A small image captioner, trained from scratch.
Model: 2.04M parameters, encoder layers 6, decoder layers 7, decoder norm layernorm, decoder activation gelu.
Rows from block 2 of the text decoder, named by matrix and row number. Rows with one number belong to one neuron. Each number is 200 + 20 x the weight over its row's rms, rounded and kept within 0 to 999. All counts start at 0. After the name is the row's rms in percent of the matrix's.
# fc1: MLP up (decoder.blocks.2.mlp.fc1.weight, 256x128), inputs 0-127
# fc2: MLP down (decoder.blocks.2.mlp.fc2.weight, 128x256, transposed), outputs 0-127
fc1.151,107,175,202,198,217,199,166,194,225,218,189,202,202,168,200,166,211,191,173,185,193,200,165,177,180,219,191,183,196,213,202,214,196,226,219,200,210,202,175,171,220,204,223,191,209,208,230,188,178,227,230,172,189,211,166,205,191,188,185,209,207,184,220,160,177,207,222,205,242,192,198,197,214,186,185,182,226,170,240,215,181,212,162,171,187,187,193,229,203,186,153,200,176,195,169,227,202,232,161,207,204,193,208,168,194,218,197,223,173,165,190,205,172,211,187,192,193,228,174,191,225,222,195,229,187,160,190,202,209
fc1.152,094,172,215,223,207,194,210,216,186,167,214,227,204,161,188,213,182,192,188,201,201,175,214,200,196,204,192,199,181,223,187,160,202,206,218,221,199,190,214,200,208,181,195,236,195,172,197,196,189,205,217,171,222,151,181,231,187,190,193,169,198,203,205,175,191,174,216,218,175,244,190,187,202,171,191,167,211,199,204,214,167,216,174,201,200,237,198,202,196,231,176,208,240,185,188,184,154,225,215,173,207,247,192,244,196,178,205,222,179,212,192,227,188,186,169,215,197,243,180,209,198,205,228,220,195,195,212,212,180
fc1.153,093,222,184,212,193,229,204,206,192,179,162,180,204,202,217,228,191,176,206,181,205,187,216,217,198,231,222,182,208,220,179,214,208,186,185,192,227,208,201,168,194,189,168,201,217,182,223,189,196,202,159,231,251,210,217,179,247,168,171,235,194,221,185,255,227,190,232,200,208,203,182,161,227,178,188,225,202,211,186,202,191,215,197,243,187,201,180,181,221,208,187,195,225,206,208,162,195,203,208,205,216,207,222,207,215,222,206,208,171,201,191,215,215,211,169,208,207,191,167,183,193,195,190,191,209,237,180,176,226
fc1.154,115,225,226,207,207,207,179,228,204,221,208,163,213,180,137,192,196,187,179,202,212,181,214,235,199,205,212,190,210,220,208,213,200,196,188,209,224,178,168,184,239,173,213,218,204,198,187,168,231,186,236,204,222,200,207,181,213,183,220,208,191,214,223,236,214,170,234,188,174,214,205,209,195,223,194,174,173,223,175,224,197,223,199,171,220,198,184,225,250,215,229,191,169,193,197,191,197,211,199,180,204,215,205,199,181,223,231,180,223,170,234,191,215,195,203,193,211,225,167,213,184,220,193,208,229,217,170,199,215
fc1.155,099,212,186,186,208,202,191,225,197,198,203,219,164,188,201,195,222,179,176,201,194,169,246,213,147,182,187,198,174,150,224,211,234,181,161,192,172,207,198,179,192,204,200,184,185,222,229,173,200,218,217,201,189,204,222,190,216,230,235,193,205,188,232,223,190,211,205,182,197,220,226,235,181,175,177,222,208,190,182,209,213,171,213,225,202,207,187,179,222,227,251,179,194,181,174,216,189,196,215,186,210,193,196,174,188,197,215,205,186,181,178,218,207,199,194,202,252,185,184,189,208,194,162,189,188,190,184,164,213
fc1.156,090,217,208,218,216,221,242,198,204,153,211,198,200,197,175,215,196,237,219,230,201,195,179,184,167,220,165,166,209,206,173,208,200,209,190,201,223,210,174,175,190,181,195,202,220,218,218,172,195,209,218,226,229,208,209,226,205,182,224,233,182,208,185,165,214,185,227,162,170,196,184,181,225,195,196,183,217,203,218,182,176,205,215,209,234,191,177,199,242,199,205,183,189,187,184,171,192,215,232,237,172,198,231,181,213,187,201,228,201,191,211,196,221,160,196,190,186,172,203,205,154,185,209,183,202,217,185,197,168
fc1.157,098,206,210,232,178,199,192,198,217,173,202,178,219,201,175,207,191,219,158,202,187,239,193,200,201,201,191,188,175,240,206,211,227,189,183,178,193,239,189,196,182,217,187,167,188,167,229,189,194,214,208,196,217,169,232,146,212,196,236,225,186,193,238,194,180,196,187,186,172,223,215,232,203,216,235,190,171,172,182,215,206,191,188,183,212,216,183,203,180,157,182,187,201,196,200,217,184,202,181,200,204,223,182,227,154,187,180,196,181,179,230,209,183,204,204,180,188,186,231,236,215,198,178,190,197,179,215,226,199
fc1.158,116,222,198,180,218,142,167,221,178,147,202,212,215,195,193,204,236,164,194,187,224,186,214,222,205,197,208,187,214,238,173,188,190,199,194,184,201,226,199,196,204,194,168,202,198,147,196,189,201,194,192,178,243,186,195,228,193,219,202,193,205,223,209,214,221,198,196,205,191,184,212,172,228,211,210,198,198,209,214,231,220,168,203,202,228,157,189,203,181,175,203,210,220,197,235,217,194,196,183,205,179,193,205,202,213,207,162,228,217,184,166,186,233,156,195,228,198,196,163,198,209,194,172,210,236,202,218,199,208
fc1.159,096,228,214,177,199,199,209,188,196,208,169,180,182,199,204,216,232,168,231,197,220,210,213,196,201,247,221,223,218,192,190,197,161,166,171,188,157,166,201,186,197,163,180,217,172,178,218,212,204,214,218,217,166,192,226,166,215,199,206,220,169,185,159,212,203,205,188,219,196,206,173,183,194,190,210,210,195,239,223,215,220,185,178,206,197,172,211,179,213,189,227,224,228,208,211,182,228,186,211,207,174,164,182,191,198,179,201,197,198,185,242,188,242,195,193,187,182,220,203,189,221,201,205,213,194,238,231,200,213
fc1.161,103,236,192,200,199,192,189,169,217,176,224,224,200,187,201,197,215,222,215,155,168,203,166,206,187,188,193,176,177,223,182,206,202,188,201,194,225,215,200,178,199,181,208,204,200,229,223,176,204,175,205,179,240,204,195,174,206,245,210,191,204,159,220,219,185,209,225,180,220,199,197,177,154,211,196,218,197,241,190,172,232,177,234,229,204,226,171,206,211,207,195,208,201,170,187,228,215,182,141,202,195,202,208,186,184,188,192,157,183,190,187,200,246,182,208,206,210,184,198,198,198,182,196,201,181,168,177,199,209
fc1.162,099,171,185,185,236,207,212,175,215,210,167,209,197,165,200,251,178,183,181,164,220,206,209,213,198,233,185,251,206,200,227,189,228,226,214,195,228,198,187,174,190,213,194,194,218,199,194,214,186,158,233,215,228,186,199,180,216,215,201,210,218,198,188,191,205,201,187,184,230,197,211,192,184,172,217,188,189,222,195,237,214,165,193,216,187,171,215,229,213,205,205,189,208,195,201,158,185,178,199,213,183,200,180,188,180,204,193,215,202,170,249,191,206,231,206,207,204,188,248,204,208,191,225,168,185,196,164,203,171
fc1.163,105,190,265,229,178,162,175,212,227,203,222,203,226,180,195,191,213,210,167,173,222,209,215,236,196,208,176,205,196,176,187,175,213,207,223,186,196,223,173,217,198,174,190,182,191,188,212,173,209,189,223,204,213,201,208,223,185,221,195,181,167,192,264,191,187,187,225,202,183,211,202,173,191,208,219,175,187,228,214,185,211,199,207,176,192,202,186,227,233,207,199,167,229,200,202,210,198,196,220,209,187,162,183,243,182,178,207,195,198,210,179,231,192,213,178,205,191,208,152,210,214,217,200,228,199,219,172,210,191
fc1.164,101,212,225,196,211,197,239,195,200,232,164,212,205,232,197,208,222,212,213,220,215,159,206,216,224,190,195,214,200,250,187,194,204,217,213,170,164,178,236,153,199,202,210,246,176,196,183,207,237,226,200,217,205,188,208,183,206,191,183,192,209,225,219,196,205,212,250,216,207,209,206,216,161,208,227,186,203,190,191,211,203,194,233,215,196,191,175,197,193,206,238,182,222,234,221,183,200,199,221,194,208,191,217,201,195,190,212,210,187,192,184,194,206,201,210,171,206,170,239,167,216,195,224,171,235,180,208,160,200
fc1.165,097,232,185,210,184,181,181,191,223,220,175,227,190,187,186,184,177,187,245,196,208,172,168,178,183,227,193,179,170,221,200,223,184,190,211,182,196,188,205,174,181,195,187,203,168,198,209,184,187,224,212,181,202,178,201,216,189,197,167,219,205,197,189,207,198,196,185,205,205,172,170,199,163,186,224,200,194,182,239,191,233,219,197,204,190,198,192,169,181,173,209,210,177,171,189,222,179,203,168,170,187,212,219,190,190,212,204,226,206,218,195,177,192,192,190,158,135,188,214,163,223,197,235,154,195,225,196,224,203
fc1.166,100,188,213,227,211,198,222,178,225,186,192,229,175,198,201,194,188,204,216,206,191,214,227,168,215,169,199,186,235,251,216,201,204,212,211,197,182,199,193,145,184,197,204,169,212,203,205,207,222,226,215,216,224,200,190,185,199,178,208,186,204,205,215,192,198,210,198,200,194,198,199,204,213,234,188,179,211,218,208,213,214,206,173,201,190,207,223,233,204,193,228,222,226,134,223,187,239,185,225,225,223,196,202,219,159,154,204,183,189,185,192,162,221,206,230,199,223,179,246,211,176,198,204,192,189,201,174,175,173
fc1.167,104,221,164,201,194,183,212,197,166,186,174,170,179,178,196,177,173,191,205,189,193,193,195,187,175,185,202,183,216,209,190,195,203,214,164,204,210,237,203,216,234,168,196,176,184,166,189,186,206,206,218,200,208,188,178,185,173,171,171,214,198,204,182,177,178,168,188,194,226,167,172,169,205,191,185,201,164,200,204,230,210,173,171,189,217,172,193,192,209,184,185,212,200,170,203,210,165,230,215,200,201,185,190,189,198,173,174,176,187,231,161,233,161,200,196,197,196,163,152,192,187,189,184,191,224,212,166,181,188
fc1.169,103,216,219,202,216,164,166,200,178,177,191,175,189,203,150,205,219,212,215,237,216,209,197,168,212,157,211,185,192,214,197,216,203,203,212,202,190,189,218,234,179,205,167,203,182,207,194,190,172,211,210,179,169,194,217,205,217,227,229,224,206,221,180,171,210,170,253,209,199,190,195,194,179,208,185,212,168,194,204,204,222,230,188,197,201,243,165,173,191,224,166,218,186,218,191,204,176,189,218,222,225,227,199,204,221,223,168,178,177,179,207,178,208,211,169,198,201,185,170,189,206,208,217,226,199,181,161,209,208
fc1.170,101,228,208,220,198,187,215,184,164,185,174,193,171,210,199,216,206,194,204,157,229,208,163,240,218,171,200,193,182,233,213,223,220,164,207,181,223,189,206,187,207,218,187,229,255,173,229,210,200,198,210,208,181,224,219,242,231,177,170,214,172,222,189,188,212,178,227,205,227,193,214,175,207,197,167,184,206,206,181,184,182,173,158,197,195,190,191,195,201,205,216,209,220,217,208,167,195,176,190,188,218,197,195,217,207,213,167,210,180,191,174,193,197,218,167,186,169,186,208,229,196,199,194,179,216,221,194,172,181
fc1.171,093,199,220,178,168,186,162,223,199,210,187,207,193,214,199,198,203,171,191,224,240,232,187,233,210,196,193,201,186,160,178,188,195,214,180,172,204,144,207,191,219,180,187,204,192,186,192,206,156,167,185,226,178,187,218,205,177,196,183,193,170,196,188,194,198,166,216,220,187,181,215,191,141,190,191,191,200,205,219,197,180,178,178,176,207,190,184,198,164,193,193,194,184,197,179,212,210,162,201,229,172,185,204,216,172,203,175,196,210,180,174,155,216,223,223,222,219,215,221,220,180,180,209,210,221,205,210,167,201
fc1.172,092,212,215,226,228,169,160,169,178,197,189,213,215,183,208,169,236,199,183,201,203,174,217,183,206,191,194,229,212,216,183,186,160,193,184,211,208,225,185,213,185,201,224,195,190,202,205,167,180,161,182,186,221,186,179,199,220,190,201,213,180,204,206,213,228,247,175,191,204,197,157,209,194,224,203,207,193,171,223,181,213,213,226,190,191,193,207,189,207,195,188,224,187,184,216,189,209,169,184,195,166,206,211,193,206,183,182,246,254,202,244,192,210,208,195,189,211,197,245,202,181,154,176,189,178,183,182,175,207
fc1.174,106,221,217,187,179,211,184,178,224,268,191,239,163,176,196,219,195,220,179,174,214,150,213,232,195,210,187,207,194,174,206,194,196,195,200,200,212,210,193,161,194,199,203,218,216,193,190,194,194,206,195,216,180,220,180,204,227,207,214,203,219,187,223,195,190,223,191,180,190,181,195,209,207,170,194,187,193,197,231,212,213,190,205,150,203,200,207,194,228,216,222,205,186,205,161,168,221,194,190,157,203,177,209,160,174,219,203,212,200,206,211,143,227,183,219,193,184,190,201,222,174,196,236,182,202,234,220,184,219
fc1.176,086,185,186,161,180,192,211,193,189,204,198,207,205,203,199,199,197,197,217,203,170,207,168,217,186,226,214,184,159,222,191,218,219,199,200,173,194,202,177,197,230,162,190,214,228,188,224,192,170,192,217,191,206,202,211,172,193,215,190,207,255,232,180,182,182,191,197,211,204,189,231,193,222,180,212,190,171,236,206,192,207,194,169,198,193,237,226,201,191,155,216,180,170,198,269,200,198,202,215,191,226,191,243,175,188,154,184,211,185,187,210,233,207,193,196,189,200,230,217,201,196,205,214,198,186,200,197,247,186
fc1.177,109,160,176,192,182,169,202,240,195,157,186,211,187,174,215,215,201,215,201,190,240,165,194,176,192,196,224,207,205,214,173,209,168,192,152,155,179,192,215,166,213,188,192,219,182,202,202,209,190,223,211,204,204,243,203,174,204,231,199,209,212,212,183,158,224,175,207,198,229,194,203,193,209,221,209,199,198,222,220,191,208,197,188,178,190,175,233,218,160,210,194,214,184,200,185,201,203,169,207,192,172,176,200,232,202,165,202,173,184,228,194,231,223,187,162,213,186,201,210,212,201,185,230,186,169,210,192,213,194
fc1.178,093,213,199,201,188,170,215,175,209,201,211,182,218,205,196,190,185,218,199,207,206,185,184,171,212,206,237,212,205,221,171,229,194,196,234,174,206,225,158,134,198,221,201,172,162,178,207,162,184,174,200,206,187,178,207,187,199,159,193,217,201,228,221,183,221,191,213,222,200,179,233,173,236,176,203,202,218,182,193,178,228,184,196,170,184,195,177,200,160,181,186,214,189,212,197,221,179,217,208,219,195,202,204,192,219,230,194,201,181,226,231,210,222,202,168,209,216,218,189,193,218,188,182,153,180,197,187,213,220
fc1.179,088,195,205,229,197,204,215,148,206,166,179,160,189,212,199,177,170,159,163,247,196,168,189,223,196,179,182,225,203,214,186,215,210,198,195,208,197,172,199,193,210,189,218,207,214,197,207,182,230,207,194,205,220,178,206,190,178,192,192,223,208,196,221,205,239,203,204,198,183,186,202,165,227,150,214,204,154,184,190,233,178,175,209,221,219,220,220,217,209,183,202,162,212,193,203,233,194,173,185,220,182,170,215,188,185,210,167,202,204,190,207,201,209,182,187,162,169,235,181,193,220,196,219,203,192,204,195,230,183
fc1.180,092,197,192,152,217,188,207,208,213,213,174,185,236,156,182,147,175,172,190,176,218,199,201,195,220,214,213,197,200,205,222,200,187,223,186,208,207,215,211,156,188,210,211,166,181,204,221,218,206,229,205,204,172,160,207,164,223,224,234,208,206,227,232,231,198,176,178,213,217,210,215,232,222,177,178,189,181,234,170,192,212,231,171,175,193,207,201,212,218,168,211,210,212,213,214,157,212,206,191,202,198,227,218,223,185,212,192,207,204,178,185,212,189,153,212,191,200,190,192,205,212,187,186,184,193,211,209,226,209
fc1.182,103,181,198,209,218,169,190,178,179,199,226,175,190,201,213,225,240,166,201,212,201,224,208,188,167,167,208,199,186,170,156,174,226,202,193,161,188,244,211,168,214,200,177,204,196,191,197,168,179,217,166,191,179,182,178,176,203,230,202,235,210,152,214,187,177,196,186,225,176,217,209,212,190,167,224,197,205,214,212,193,192,178,179,209,205,217,198,188,166,201,203,211,219,223,192,230,202,206,212,209,241,184,194,166,204,173,221,191,173,200,173,188,215,184,225,211,212,214,191,202,223,239,225,215,197,209,193,193,184
fc2.151,097,196,186,213,227,191,173,190,200,193,169,211,192,189,216,219,162,179,233,196,209,213,209,187,206,227,217,257,219,243,197,206,199,204,202,212,224,182,190,181,182,186,214,201,222,239,178,184,198,223,219,172,206,175,213,194,226,203,169,178,202,206,175,190,205,212,195,164,247,193,189,204,176,236,166,228,171,219,221,174,167,213,169,222,195,202,179,192,218,199,205,224,194,178,195,217,178,189,204,212,189,179,197,194,229,209,168,204,210,219,199,204,183,208,161,190,224,175,203,254,185,199,226,191,225,201,211,213,201
fc2.152,094,194,196,186,209,221,211,208,225,174,209,193,216,219,235,193,187,195,222,211,152,182,196,153,230,211,173,202,185,215,220,197,210,208,245,174,220,202,241,223,202,182,220,220,229,194,204,226,206,210,209,197,183,190,209,197,209,182,201,193,212,162,172,228,221,184,189,211,190,184,179,206,188,192,191,178,186,199,185,201,232,200,200,182,205,150,182,177,230,181,243,189,158,188,177,227,196,218,173,187,185,198,183,168,182,245,208,202,199,200,239,186,204,212,190,159,178,208,186,199,200,168,200,207,212,173,190,191,223
fc2.153,103,179,212,228,168,172,213,211,207,227,187,161,197,231,188,197,203,148,205,185,183,200,250,224,224,188,206,184,234,181,199,216,181,210,226,227,152,168,147,183,203,225,237,216,181,199,210,216,204,182,188,198,177,185,174,194,210,185,198,233,193,226,217,212,211,225,237,202,187,173,197,188,201,168,208,213,204,192,204,205,210,188,228,200,186,188,228,205,181,204,216,225,190,209,213,254,216,207,225,184,223,188,182,203,192,187,188,187,218,207,213,212,185,183,228,197,209,210,210,190,178,214,191,213,166,203,226,192,206
fc2.154,121,198,226,201,181,191,175,189,214,219,196,161,209,215,172,171,187,179,189,189,210,224,208,221,200,186,207,240,189,231,204,200,207,165,219,183,212,176,181,191,210,174,219,250,185,194,218,183,231,198,251,219,212,244,192,203,190,197,200,215,169,180,202,215,205,177,207,172,200,236,204,190,202,202,211,196,186,222,184,227,205,208,199,207,221,242,198,216,238,188,222,190,152,203,209,183,189,240,195,187,173,210,174,181,197,217,229,200,191,173,202,220,178,179,204,177,203,211,189,189,174,217,177,224,221,206,159,208,223
fc2.155,090,194,226,219,213,205,160,178,227,199,197,212,183,186,206,192,198,224,198,192,214,186,190,202,190,224,210,198,199,215,183,207,205,239,185,237,222,186,226,232,205,200,228,188,225,175,193,211,219,180,217,159,221,166,193,189,163,184,198,232,219,202,195,176,216,248,223,193,207,181,169,171,209,190,229,171,204,222,209,195,208,249,161,189,172,205,214,199,205,177,220,205,238,186,229,207,167,195,172,221,210,165,170,213,183,191,182,209,194,212,200,185,215,205,214,222,201,224,238,208,191,201,183,203,202,216,215,213,162
fc2.156,092,202,184,210,241,202,238,192,197,228,194,167,171,188,213,182,200,211,176,205,189,223,206,218,214,185,173,191,173,197,165,206,172,185,193,191,221,254,202,221,218,191,188,188,204,200,170,215,213,180,209,167,195,200,183,211,189,217,212,198,178,200,232,198,222,207,183,207,205,185,228,226,226,142,196,183,176,213,211,216,239,185,217,169,221,219,209,190,231,186,199,215,241,245,208,170,217,191,218,202,200,183,181,221,214,221,218,187,222,214,178,197,206,219,215,211,197,189,221,166,238,213,231,192,186,221,201,208,213
fc2.157,096,217,216,199,203,193,213,204,163,219,211,167,207,157,189,175,178,211,229,184,164,211,236,202,220,222,185,221,203,192,184,223,195,172,206,170,213,182,208,206,210,204,224,194,158,207,183,201,192,181,234,188,214,211,195,186,205,207,198,219,200,235,187,212,196,205,195,238,176,206,186,177,192,201,203,181,231,204,194,190,219,203,230,237,184,186,207,219,205,203,240,235,250,211,215,168,188,198,215,193,176,221,201,208,180,208,180,207,214,186,184,229,214,202,248,230,207,175,161,181,214,233,176,223,220,201,181,230,213
fc2.158,121,210,200,182,196,215,205,207,166,180,159,232,209,198,197,200,205,225,174,194,198,180,193,206,214,172,231,161,202,192,216,190,219,202,210,219,179,230,165,199,156,180,202,192,220,199,225,214,199,209,213,165,235,195,209,224,185,214,198,181,198,212,186,212,194,208,194,162,208,202,241,201,191,218,197,161,190,206,233,172,188,213,174,208,207,185,154,205,197,224,175,203,186,211,176,185,205,225,226,184,174,172,209,238,199,186,204,216,207,156,171,221,208,181,169,237,210,215,204,198,200,215,190,237,228,231,181,192,186
fc2.159,093,173,227,183,181,214,221,204,207,192,204,197,196,189,213,238,167,210,222,223,175,182,202,218,214,192,219,167,216,212,172,201,224,231,177,220,226,199,191,181,224,181,189,220,247,226,213,176,174,170,191,211,201,169,184,170,158,191,179,190,213,206,204,163,193,201,217,227,199,200,222,192,211,243,213,175,181,222,164,184,172,240,201,215,202,199,212,219,160,189,201,220,161,199,207,219,190,201,188,154,209,212,192,197,200,234,198,225,189,229,164,208,221,191,196,208,199,188,194,202,210,208,186,218,198,228,218,218,214
fc2.161,107,177,186,184,187,184,164,205,214,194,182,189,222,222,190,225,200,161,233,204,189,163,203,209,171,196,199,212,209,196,183,160,184,224,220,221,211,200,187,219,225,196,177,238,205,226,181,181,193,168,207,200,234,191,228,193,216,229,183,186,157,189,211,227,193,175,230,192,189,234,210,194,207,197,175,217,203,170,194,209,204,198,230,216,208,220,175,176,188,217,194,145,196,212,206,212,163,198,203,194,176,177,230,216,218,205,202,212,232,209,224,190,183,189,171,170,165,179,225,219,207,199,186,218,208,169,218,223,198
fc2.162,100,186,221,195,182,180,210,216,231,174,221,201,202,194,156,159,201,196,193,219,198,192,195,190,177,187,178,194,190,199,224,205,186,204,196,177,163,181,170,190,207,184,215,210,201,222,241,183,179,164,162,202,151,237,171,211,203,226,176,198,188,191,214,206,220,199,215,197,189,169,211,166,199,196,179,223,192,186,200,194,176,203,192,168,160,209,198,192,212,185,168,191,204,169,199,219,199,228,205,207,205,229,178,224,240,204,198,179,149,218,230,204,189,243,196,224,189,209,184,225,213,221,168,179,208,196,196,202,187
fc2.163,101,185,177,202,171,218,204,201,184,187,170,228,204,199,178,225,190,207,191,197,232,167,199,206,217,202,190,227,183,214,195,218,213,170,174,201,171,203,171,204,198,182,226,182,167,220,240,191,207,221,209,231,171,192,191,176,214,222,192,203,205,222,164,219,197,202,237,169,191,208,185,225,224,184,187,188,229,195,164,192,218,188,222,200,202,221,242,192,229,218,184,194,185,200,201,228,252,189,238,176,193,177,195,127,196,190,182,181,196,202,188,191,182,210,188,203,175,201,199,207,198,212,211,214,211,196,241,194,207
fc2.164,102,234,226,211,179,206,184,174,240,151,211,225,217,218,194,188,225,223,224,219,192,209,212,159,224,180,173,176,204,183,235,231,197,203,220,213,199,224,188,234,216,174,174,185,211,184,233,210,197,221,196,194,185,170,198,230,209,222,192,207,195,182,197,179,171,203,187,213,235,204,199,213,208,214,144,210,219,202,217,169,183,207,198,169,215,185,224,180,218,182,197,224,196,188,200,206,188,199,211,213,177,221,184,207,160,185,196,195,209,181,184,183,187,198,209,229,173,159,211,206,193,184,175,208,164,222,180,211,220
fc2.165,108,184,199,200,213,207,205,204,221,180,173,148,197,186,177,205,187,183,189,224,212,195,211,209,171,196,198,199,219,184,211,181,222,202,221,185,218,212,173,182,218,166,240,194,211,185,140,174,224,179,209,196,159,174,236,219,212,160,194,206,220,175,198,194,218,220,192,202,197,162,168,200,247,194,211,224,229,197,225,201,197,198,182,174,209,217,198,238,217,250,184,190,215,186,208,177,215,212,188,179,197,185,207,208,167,196,217,174,180,181,208,197,199,169,199,174,190,214,197,183,186,171,204,185,173,201,203,177,212
fc2.166,099,241,191,131,205,217,178,224,201,207,215,200,187,182,208,211,202,171,201,211,196,202,164,213,178,227,199,213,144,152,204,210,194,180,205,228,214,198,205,225,192,192,182,233,182,231,183,198,189,174,189,212,174,225,185,210,200,180,201,187,204,203,195,200,177,178,137,199,221,225,192,213,220,205,219,218,214,201,241,204,185,208,196,200,214,192,193,186,197,185,159,194,175,211,195,192,209,192,169,170,222,200,217,187,205,198,209,207,219,209,192,227,186,239,163,209,194,231,174,180,218,210,187,174,191,206,220,210,203
fc2.167,098,195,197,212,226,204,165,185,215,220,211,262,207,202,202,166,171,179,214,217,200,204,186,223,168,177,217,188,188,177,181,194,170,192,236,199,233,213,220,187,222,202,205,226,175,216,223,211,217,203,196,185,215,173,214,196,219,189,166,181,198,187,226,180,187,214,181,208,191,209,164,209,212,160,187,203,212,218,204,193,203,205,177,231,205,202,239,246,190,199,171,187,170,180,209,226,196,209,162,191,180,169,172,200,195,178,214,228,186,183,221,185,192,206,209,197,180,220,219,220,184,239,214,183,185,194,212,161,216
fc2.169,110,196,191,216,205,239,191,228,197,225,198,201,216,182,189,216,221,200,208,214,190,196,223,204,218,214,155,227,235,252,190,206,185,207,184,210,212,210,189,207,212,197,217,173,221,209,200,192,191,167,210,151,176,219,200,195,207,207,217,180,171,198,230,218,191,193,189,184,204,185,226,193,186,164,205,186,163,203,218,205,151,224,181,223,209,176,187,189,222,181,214,217,193,216,202,219,198,203,195,203,194,216,229,163,195,189,199,211,240,230,182,191,189,231,191,208,163,199,219,200,238,179,217,166,168,199,218,153,178
fc2.170,095,180,212,166,172,170,214,219,187,191,241,181,207,171,189,196,169,192,201,204,215,176,204,206,182,189,208,235,159,229,221,187,204,206,217,193,190,179,213,190,200,196,232,198,186,163,205,173,198,195,239,184,192,188,185,187,227,199,213,191,196,193,208,179,213,227,212,181,199,197,193,181,182,187,213,237,195,221,190,235,216,205,252,185,196,204,162,206,184,197,226,252,181,169,218,193,246,191,228,185,209,197,142,190,187,185,211,179,217,183,224,211,204,177,231,191,217,211,196,197,201,195,209,191,211,201,196,239,209
fc2.171,096,213,200,165,207,176,227,162,171,199,217,200,190,189,201,212,181,205,222,171,188,184,210,170,197,214,224,225,201,249,182,193,200,169,198,243,210,238,193,181,207,185,197,190,187,216,206,183,228,217,224,165,231,217,177,208,224,206,202,190,210,162,210,197,197,225,213,205,192,216,185,213,192,191,216,193,202,198,175,181,219,187,174,241,172,200,210,206,204,178,217,177,213,214,214,207,188,186,174,166,226,186,173,186,231,193,211,196,141,221,197,210,211,181,203,159,173,210,185,175,192,211,178,195,165,193,176,219,223
fc2.172,098,188,170,213,192,172,185,191,265,183,204,219,223,185,184,234,201,172,188,184,182,206,194,202,225,205,189,182,196,203,223,178,202,222,187,207,171,196,185,194,228,174,182,204,181,189,184,195,179,221,202,221,188,210,233,218,186,210,234,197,170,195,164,187,184,229,205,233,196,207,191,188,167,218,195,193,241,193,168,198,201,170,193,187,199,169,183,220,204,172,178,189,234,213,189,254,207,166,222,188,217,174,184,194,190,217,206,223,184,218,210,206,215,200,191,224,197,238,194,173,214,203,229,193,220,187,192,242,182
fc2.174,110,194,240,214,193,230,197,215,180,180,182,193,224,181,190,203,210,169,247,213,247,205,209,183,219,220,224,188,179,198,194,195,217,195,202,174,186,197,216,176,196,212,211,221,170,198,176,216,210,195,187,209,219,201,200,173,175,197,170,211,209,203,201,236,176,172,205,205,186,229,192,199,199,169,199,201,220,164,203,200,186,213,200,233,172,237,187,189,213,165,159,233,246,213,188,226,173,208,216,245,191,203,168,189,159,203,184,215,193,226,235,189,194,200,205,210,224,177,194,209,220,208,185,196,217,167,210,227,199
fc2.176,090,185,208,205,209,206,182,197,196,186,189,178,181,211,194,205,173,236,166,183,195,199,199,161,216,172,214,192,184,213,176,210,221,186,177,224,204,174,213,207,212,175,178,203,185,202,182,194,187,225,151,232,185,217,173,180,237,176,231,179,225,197,177,211,215,219,197,208,221,172,193,210,248,182,178,212,198,180,180,203,160,195,178,203,238,208,181,180,206,216,215,220,229,204,176,211,190,193,182,202,205,211,171,222,244,206,247,198,201,210,226,201,197,195,228,228,219,191,219,215,206,199,214,204,172,180,166,161,193
fc2.177,110,182,168,168,182,213,179,216,152,173,179,196,205,192,210,229,205,202,193,207,218,197,185,205,196,168,239,166,193,216,182,200,174,201,189,176,208,179,237,192,211,202,193,236,204,202,170,196,189,194,216,213,233,197,221,167,186,207,201,179,176,220,196,186,225,177,191,193,221,161,230,167,222,230,203,218,167,197,219,213,240,219,166,178,185,175,211,223,182,217,189,219,206,176,166,186,221,178,191,197,207,204,226,203,189,194,208,203,175,217,222,232,179,184,194,217,192,217,216,208,177,165,220,210,188,201,171,227,223
fc2.178,095,198,182,226,204,219,207,189,197,228,196,209,176,215,213,163,213,189,151,191,222,215,228,199,211,215,172,208,178,177,227,206,213,180,222,184,204,180,221,197,190,168,191,242,214,205,225,253,178,206,223,209,179,182,216,201,193,211,214,211,168,183,181,177,229,202,168,198,189,177,210,233,175,229,202,243,196,200,222,203,237,181,197,217,209,195,211,207,205,182,207,216,235,211,218,207,225,165,235,224,223,228,188,168,205,178,173,215,207,202,193,196,195,197,235,234,195,213,182,180,175,213,198,191,179,197,187,173,199
fc2.179,090,207,208,214,214,187,178,223,192,164,207,194,192,207,198,193,221,227,209,215,196,213,198,186,186,198,249,232,224,195,210,208,191,177,186,219,183,229,200,212,150,224,204,194,193,212,202,185,213,203,206,172,192,167,214,212,197,200,197,196,171,222,186,189,151,208,193,198,201,188,221,236,206,191,192,200,212,174,270,216,205,211,234,206,186,186,158,191,238,234,190,231,211,221,194,202,220,205,197,229,204,206,149,218,210,208,209,201,165,176,180,167,220,205,229,213,194,183,196,188,193,201,165,191,207,235,203,175,198
fc2.180,097,209,220,216,175,235,206,221,176,193,238,219,161,200,202,243,230,210,204,210,201,237,187,203,178,204,202,203,205,204,225,186,172,223,170,166,192,209,211,243,186,150,231,194,202,213,182,167,197,184,198,232,203,207,181,212,214,212,213,176,213,207,176,194,202,240,221,196,199,159,183,162,181,191,197,215,204,190,201,227,200,154,211,209,205,201,227,150,180,189,206,211,199,228,211,200,196,187,209,232,186,193,180,213,224,217,232,206,163,189,183,192,204,193,191,192,220,163,218,198,208,196,202,207,208,219,185,182,216
fc2.182,103,183,175,187,193,215,197,199,217,187,194,229,221,196,188,162,162,231,197,184,180,215,176,228,229,195,191,242,191,208,195,215,207,173,215,205,192,211,206,215,205,186,236,220,222,204,220,210,214,193,226,220,168,211,215,214,188,194,222,218,181,216,205,194,230,193,230,201,208,177,192,189,169,190,192,220,190,181,200,199,204,199,236,207,217,173,204,238,213,178,188,230,181,199,188,191,223,194,228,205,167,173,197,205,214,240,189,186,218,197,209,255,156,200,182,203,201,197,169,190,185,141,207,194,232,182,231,215,179